From a checkpoint of a small image classifier.
Training: batches of 256, held-out accuracy 100%.
Data: trained on drawn branching plants, 145000 training examples, 12.2 epochs.
Rows from block 2 of a small image classifier, named by matrix and row number. Rows with one number within an expert belong to one neuron, the router's apart. Each number is 128 + 32 x the weight over its row's rms, rounded and kept within 0 to 255. All counts start at 0. Numbers have three digits each.
After each expert's rows are labels from the 100 images, of 14848, where the router gives the expert most weight on average: "top examples" is what is common among them. Only what is clearly more common there than usual is listed. The data: drawn branching plants. In brackets: how many of the 100.
# router: router (model.blocks.2.mlp.router.weight, 8x192, trained with AdamW), inputs 0-191
# up: expert up (model.blocks.2.mlp.up, 8x96x192), inputs 0-191
# down: expert down (model.blocks.2.mlp.down, 8x192x96, transposed), outputs 0-191

# expert 2
router.2:108120095090089132166178135070094103139140138150136101170099181149099077121166137113155098169099088182107072181163136167091161063134081090121158153196121090107124164093094094131114107206106079114161116099127113155128133132129116127103164130119167120161149118114089123109122093133112128088089135134127130104131126203164082139121141107086173130161096101101136140104195189173068123120185142077133126072107107173161102071129158158135081193167105096116128137117163165088063161130086169142095153067140144159103118143152111130153169133170103172134178104182121122093081161112119105179
up.0:157129126101177089159101052182133105043081078075091127131176126151145157098138128161128160136181170153148107090160085178076120089129134100154150121127056124101103132103150085142111131139114063096076148131092157103123095120126128117116111117142138116131082126088190169145128172119114109134149247141154158154102123130188116124115138142099103144166113183145157124128114186026114142147104116122123112119148207097121103092082124130139150136171067079114153173095130180146082164133128130140154162143110086092188096161128160161135157097164109105122131082142148123162123149157156142172
down.0:105145197123128176129129132145112162177107113107170148101125085167114158098154111167140082137105133145090123112151210111135147093151114125117139082123140096142100130134161097109113155200105174111143138136140099104146151144153100143157137085132100072150155136073097101178128152092170130130179127133117141177136122120116153094194115093099098179107121227154152094152106157144109120115044127080110134142107160100083171135115144084171148082130113082152155089115100113078179087158172112105194128105156072105135089131077092081118045118139103166147044152143104082175116100169150071128
top examples: pink blossoms (100); two-way forks (92); wide (48)

# expert 7
router.7:178116174123075095180159126093083195114137172114108154137123107145096155177132192161134127070182145111127154073169149132175084152202108111118119111089069131167101171174123143120089150095117116130116080136163110128158127141167106157165113125163082165181125127123101111139166105138117074119129131078164133151113124158106126142139145093177156171186133162161151197132108091064199065126102152109087149125088117128181104170109132117160100177153117140130161144128095133181126165070100141107126119121124102083133174106076159139174108160042081131098113105082124151124131096161158135062
up.0:150152176146128142134106091114117109162169105123196181126099137149091098175130179124120126104157098083109159129136105162100180079073102118142153145101025117079106101083134110101069151140190072088154173121196115111113122077114131156156123098155187122089091148119090149123125137145143094131130159162127121159137139105107130157157085113098124125173113136081152178078144084101174107129058132161137066102102098110107072124137104144123075139155138142135105143090163106173193106133091097135065122118105078087078101120142145112155150118136043177152146142080170140132100186169172154158
down.0:197143134125117093173148052114179123135106137126142101146151116094112063191118129106106212128111136142152113113107201111071121117099120106127132115099134109191101148145144085117170112190146105113133149138160096089125067072134183145185104143081187120136145154108155109135070150134150200085178107139178134105116083093189120150100093133173105080067154126145119144146128141144101077115169127157120142132084128144155124099174156099105162132104162179099143114115160171128164153119176123119117140115105198160133116065095164138111119162105160126212128111079166102072095126140142125065
top examples: white flowers (99); night (76)

# expert 4
router.4:139127126116148148162097104151120110081139138093142103167086201132135164134112055142151144209119154174189115118119137091138146183159145149098128131165108112117072111147129117152157102136182124106141117153142126140146131116182185135098131134083172082108127155193127118143132135162081141101196081186106144078096094093151184138137175101122093067138105075160120096129099178097084143109140148176147112171130155112119073132183155048082100116137167151187139136143150092125150080195118159089114124199088127130067082109110124120157149128125176057130137180166115090136164107120149158166
up.0:181110101101131139090130152115207138118106118119134091108091143100115104160167145144163162150161130107069115165139167111093180068108118156162128137123119138148123096091113183056060196166137156152088126147150149147156138132108110137149155136102134126051140146083169145129125138107139041107116102140098121142179129124176099171116131155082145186108099174096150125125131131140056180139152110124141157081192060127144096170167128159128067135124095089073160162079201101173181143138116144136069147066156166135137102122153098169170206090146095160136123128124126123135130092144104146167
down.0:148111170096187107155171110134156126168146107160174104141161178152124159171129123073128171137135156153143127114125149130159122106110138108119157142201038071102132081099117187098146112102141134148141095111055179157103140096101041128135125097152077138143139164161102186144196107151120135108100123106156127080171130145139120097138147152151124129141143153175136123147111133139061106100143129071138105152137135139101162098152091131116180175126135085080126168060088095093165095108094097137141122122136163071165180177106097164162196110215132122115115103153126121078126051125089149067
top examples: autumn leaves (100); two-way forks (98); drooping (50)

# expert 0
router.0:147120181170119140083157081086091112140078154090064114129184144152125148178129112139119187118119127058165140117156095171179098127165120145167125178150118125141102127141171131142081179125180146093116137158105139128083177047122117130142096128157155100088098179137125141157111156188109173115161149160154176100107135127119144128162103137149148094141131193144116098148163111084121079152063100179094061168127139076141147119098105106136144137125146103099117172147097153110117097076153132099151159194109064088133161061098110110072127089122097118097114154155152044089079150090142182093
up.0:157130104152166127096158112144209144144118131150149096168130102119180108168125176152158130113172128125112123176151160156151180131125131118187127146172143106134093122142148105098163183106116102129150134131167089127117199099068138157152133117076171072095093156134139145132128179107109097109099122161110140156076161177102103241116117104105117116117121079189116143126126139101150068163138126105106113125163135146100063065163147114144038062073091114146100125113172168136138203124134107151071140142117121120092109127066121129152204179185119147088191114147148123107155113076101124127
down.0:121129145146085165154172138128184086073146101129077139105110137134165091204166106164168206063168209106192139196098040144164116148092091126145128161150133108159115137125132105062087145088130150110137158082141172110127119112177124158090095129071128093124103128206104153132162142117110145096178137143147133123145095160135138110135087109140072152115122088101025124092127132158058108091102129132170130128112144164095135189139119143156156142127154165129081073131127138075122132104121068111210124148148119131107118106163119155074112138165094124119105154111121154164128151088119147118
top examples: two-way forks (78); green leaves (66); wide (52)

# expert 1
router.1:080189139122123134151120141126114161109120132148074172157161181174123120085077088144084093132125167175186155150141127165090105163145142122131139130123143189138113158145108138170117165169074147144118163167095103094153171137182185141076114110157145150138093061114119151143139084138110132119097111100135067163103154123117131190122189147072120138098155152130126120132149141197156142186149122204164128060167197134173048086170107115142143147124183161092132085104127112144110113151101167124113154172091076157068170156150094060138174136129155178144135096149084067134108122114127110134
up.0:155167179094139050110148139076163161129103201168159068111118128098152154147135134117168111106081111097158105141114097202157152086166119105134149104130115143172177146140110128127158030145068121107131125096130173185114131147119140082162158094089136207129117190133080129136185107123130141057116111074138162139099082148144133145140136128149150103178155123146113146144160143144114099162106131107067125094152161150180118111157105091130116155173073157076133143163169129119092127083125174094134162133089053118089145083110128121106105097160069105067152137123165119100100063120176165106
down.0:141141211146071135119136142128051134150143116133107139146128102154155124127163151113138157135143053136149159113057153129193113151116165126116161128137125129172123101144090055149136164112130172105149136084108193124142155168088159119200121111150094121171143102133162102104165107095127106128124040159100083147127120037148134105106095152159101126175170165123135108111134106150069151173128106170102114122134183157140089140115177141134110151184052140085184136090115105099058115084069118182157093136117146184132176111115113127121166107143143149201134084114143146108072114065117146115
top examples: green leaves (100); night (84); narrow (42)

# expert 6
router.6:160136178117098165130166150123125123150138094203181143079112121122113173096151150089158097119125162111123151137094147154142076156115185196163132109115091097134106066154051116114124104161152125074141083141106132084133112158109150127128122076173141141180155132100181124129110134054173106133190095131123090156170124075104086137143120149130116127141164103122155111143091126150134153145069105175102090109159164128149202187124145137159146095161083112077200195104111143117051101085135133144125061122139197125107148188118123127117122198168163130146103087107091110167148078113127093101
up.0:152110142170129132165143093144163125112171128138112097054114101117158157129077086075184191110143169093126097128087133173153062104113144154181128127187065082139152160093104112155105130132102105149141111137101139088146156095139103153108185132133147112056113113138154086078065156200070105135173181106155091108064134151101110124111140155097078125130079093080121110113128078109147143183106188144123091099133105108087154148154172127122138102104152142184123160150187192157123113086110097156097149141125096130174133151020132161085125198082121127099114154109133132096121140110144128121
down.0:174149106106125121102099147075182096105099104129172112173143147140102075194114140159119125110117152161106166129163129098117131124096129138131130142128131081120144131174102169124177087143124131188154162133087139118110158138161157145080099098136081135114105099152161106129153123189163103102103110097083073135132121147108163088124110086193069100063138156111133089121142142147131117145123042140122139143117063103111146172179125141078078077134149158138153092157101100106192157136066136089188078132115188088095105150145116186190152137049111192114147128173107095122181112081140192188
top examples: bare (96)

# expert 3
router.3:105111117156111124158074153125109112102149098149115153129150087098114099118133117112100157101173135155129098083083156092068152152119120128130122088062163161119154144127153129117164123121113084158130090078175134112165147137146112115141185132144192151137162154113115128132089145137155088150081127081124133145088153141076155098036075082157159126105117124079186182132140072090118089122171057158177136145136116203091116102189108162103136147069183096151173108103101128125089072130150097101077124169095136161148134169088090151173063128126138085164090128188126133133206151141066122087
up.0:115143124140143079083127100113141157187151148058098118163172146122143155131111141133095121141114199129222171076145112138141075085056113100111179113139174175124133135096128158139083094084116151108184084186156176125149101083122151132148131120094155137135114146139145122083166126134081166137111152127116157120141125135134165122102200157104131142164196129158128152146143142072152117154184160151146092091163150052118111128067162116164105101103182145187086168188126136091193059144115127088098117119121112172118091121157149135095127114165125151116169155173178155124180133121175195126
down.0:067131138159120167123168147150164183150121140155174150148175186108151075116117139144088125070096089092099088142193139179128146097130064135107155104161082132129094113103179078074170162080084128167118106069135232115136158087141093157134095130092143130111140141146112088103160124170083163114065134135081166168084111117165096115172122146132131115154159170117165162122188153119105111111123144162129121126137183109204106163112143127116120116130121143109132144105135055195132111150130118102162145151174118065184100102115111090131175136158134111111120077107183144159082192158150134093
top examples: red berries (100); night (88); two-way forks (85); habit: spreading (38)

# expert 5
router.5:106120107170085156097096185111151168111165125106112106115095121131143092047072162196087108172120120118180157152098121113107114160125151125131178145114124169157139103152113166108130133132054108140147071167066175141136110114162133112114079164137137164144173120133102157165177166176113100133136130087065132146133117137137124128090164142188140164100109141136094124194140166127150074080130166174125131139169171096127169124051120134190181133119127112123139148136152140132124094223111092051138116106126110100159102206160087156168128145137112128130154101183055072132092095125161090100
up.0:130130116101067132158099152080128107121127204147152089114140155085118059151098155117106116117160076119122136081111143043134085078081136136107135120141073116118111102137134096110127148114129133125143128105130088121097192139198146116137164117126160105151172081098104158162168109105128141131111149079166120194107108111118062182118178155164130171115146156118152222162131133110074141153150141130131101144142175157191055167096133144163094176086145136106145107149107094104154133104207146190114077160067145170063140129142075151134158142104061145135095124084130162147100123153073119159
down.0:114143138144085166088138141172076128046109099154112137143096120128177110087082171181118138138146177122142081176186135055128134126146076128171189144143157077096103119129071077139133158109152100150159119073130118120105142128151181173115108139175144122104131079117035119186159118087184101159094145158098085095159118173154196105156143114109136153087108136169057095125153108184101147146122152121140122105114174092123150163096089122125128088110141082131130106153140136169145097119132077119129151159174104056123190089091126199155170095088148118104151072121128115113140159092107145152
top examples: bare (100); two-way forks (90)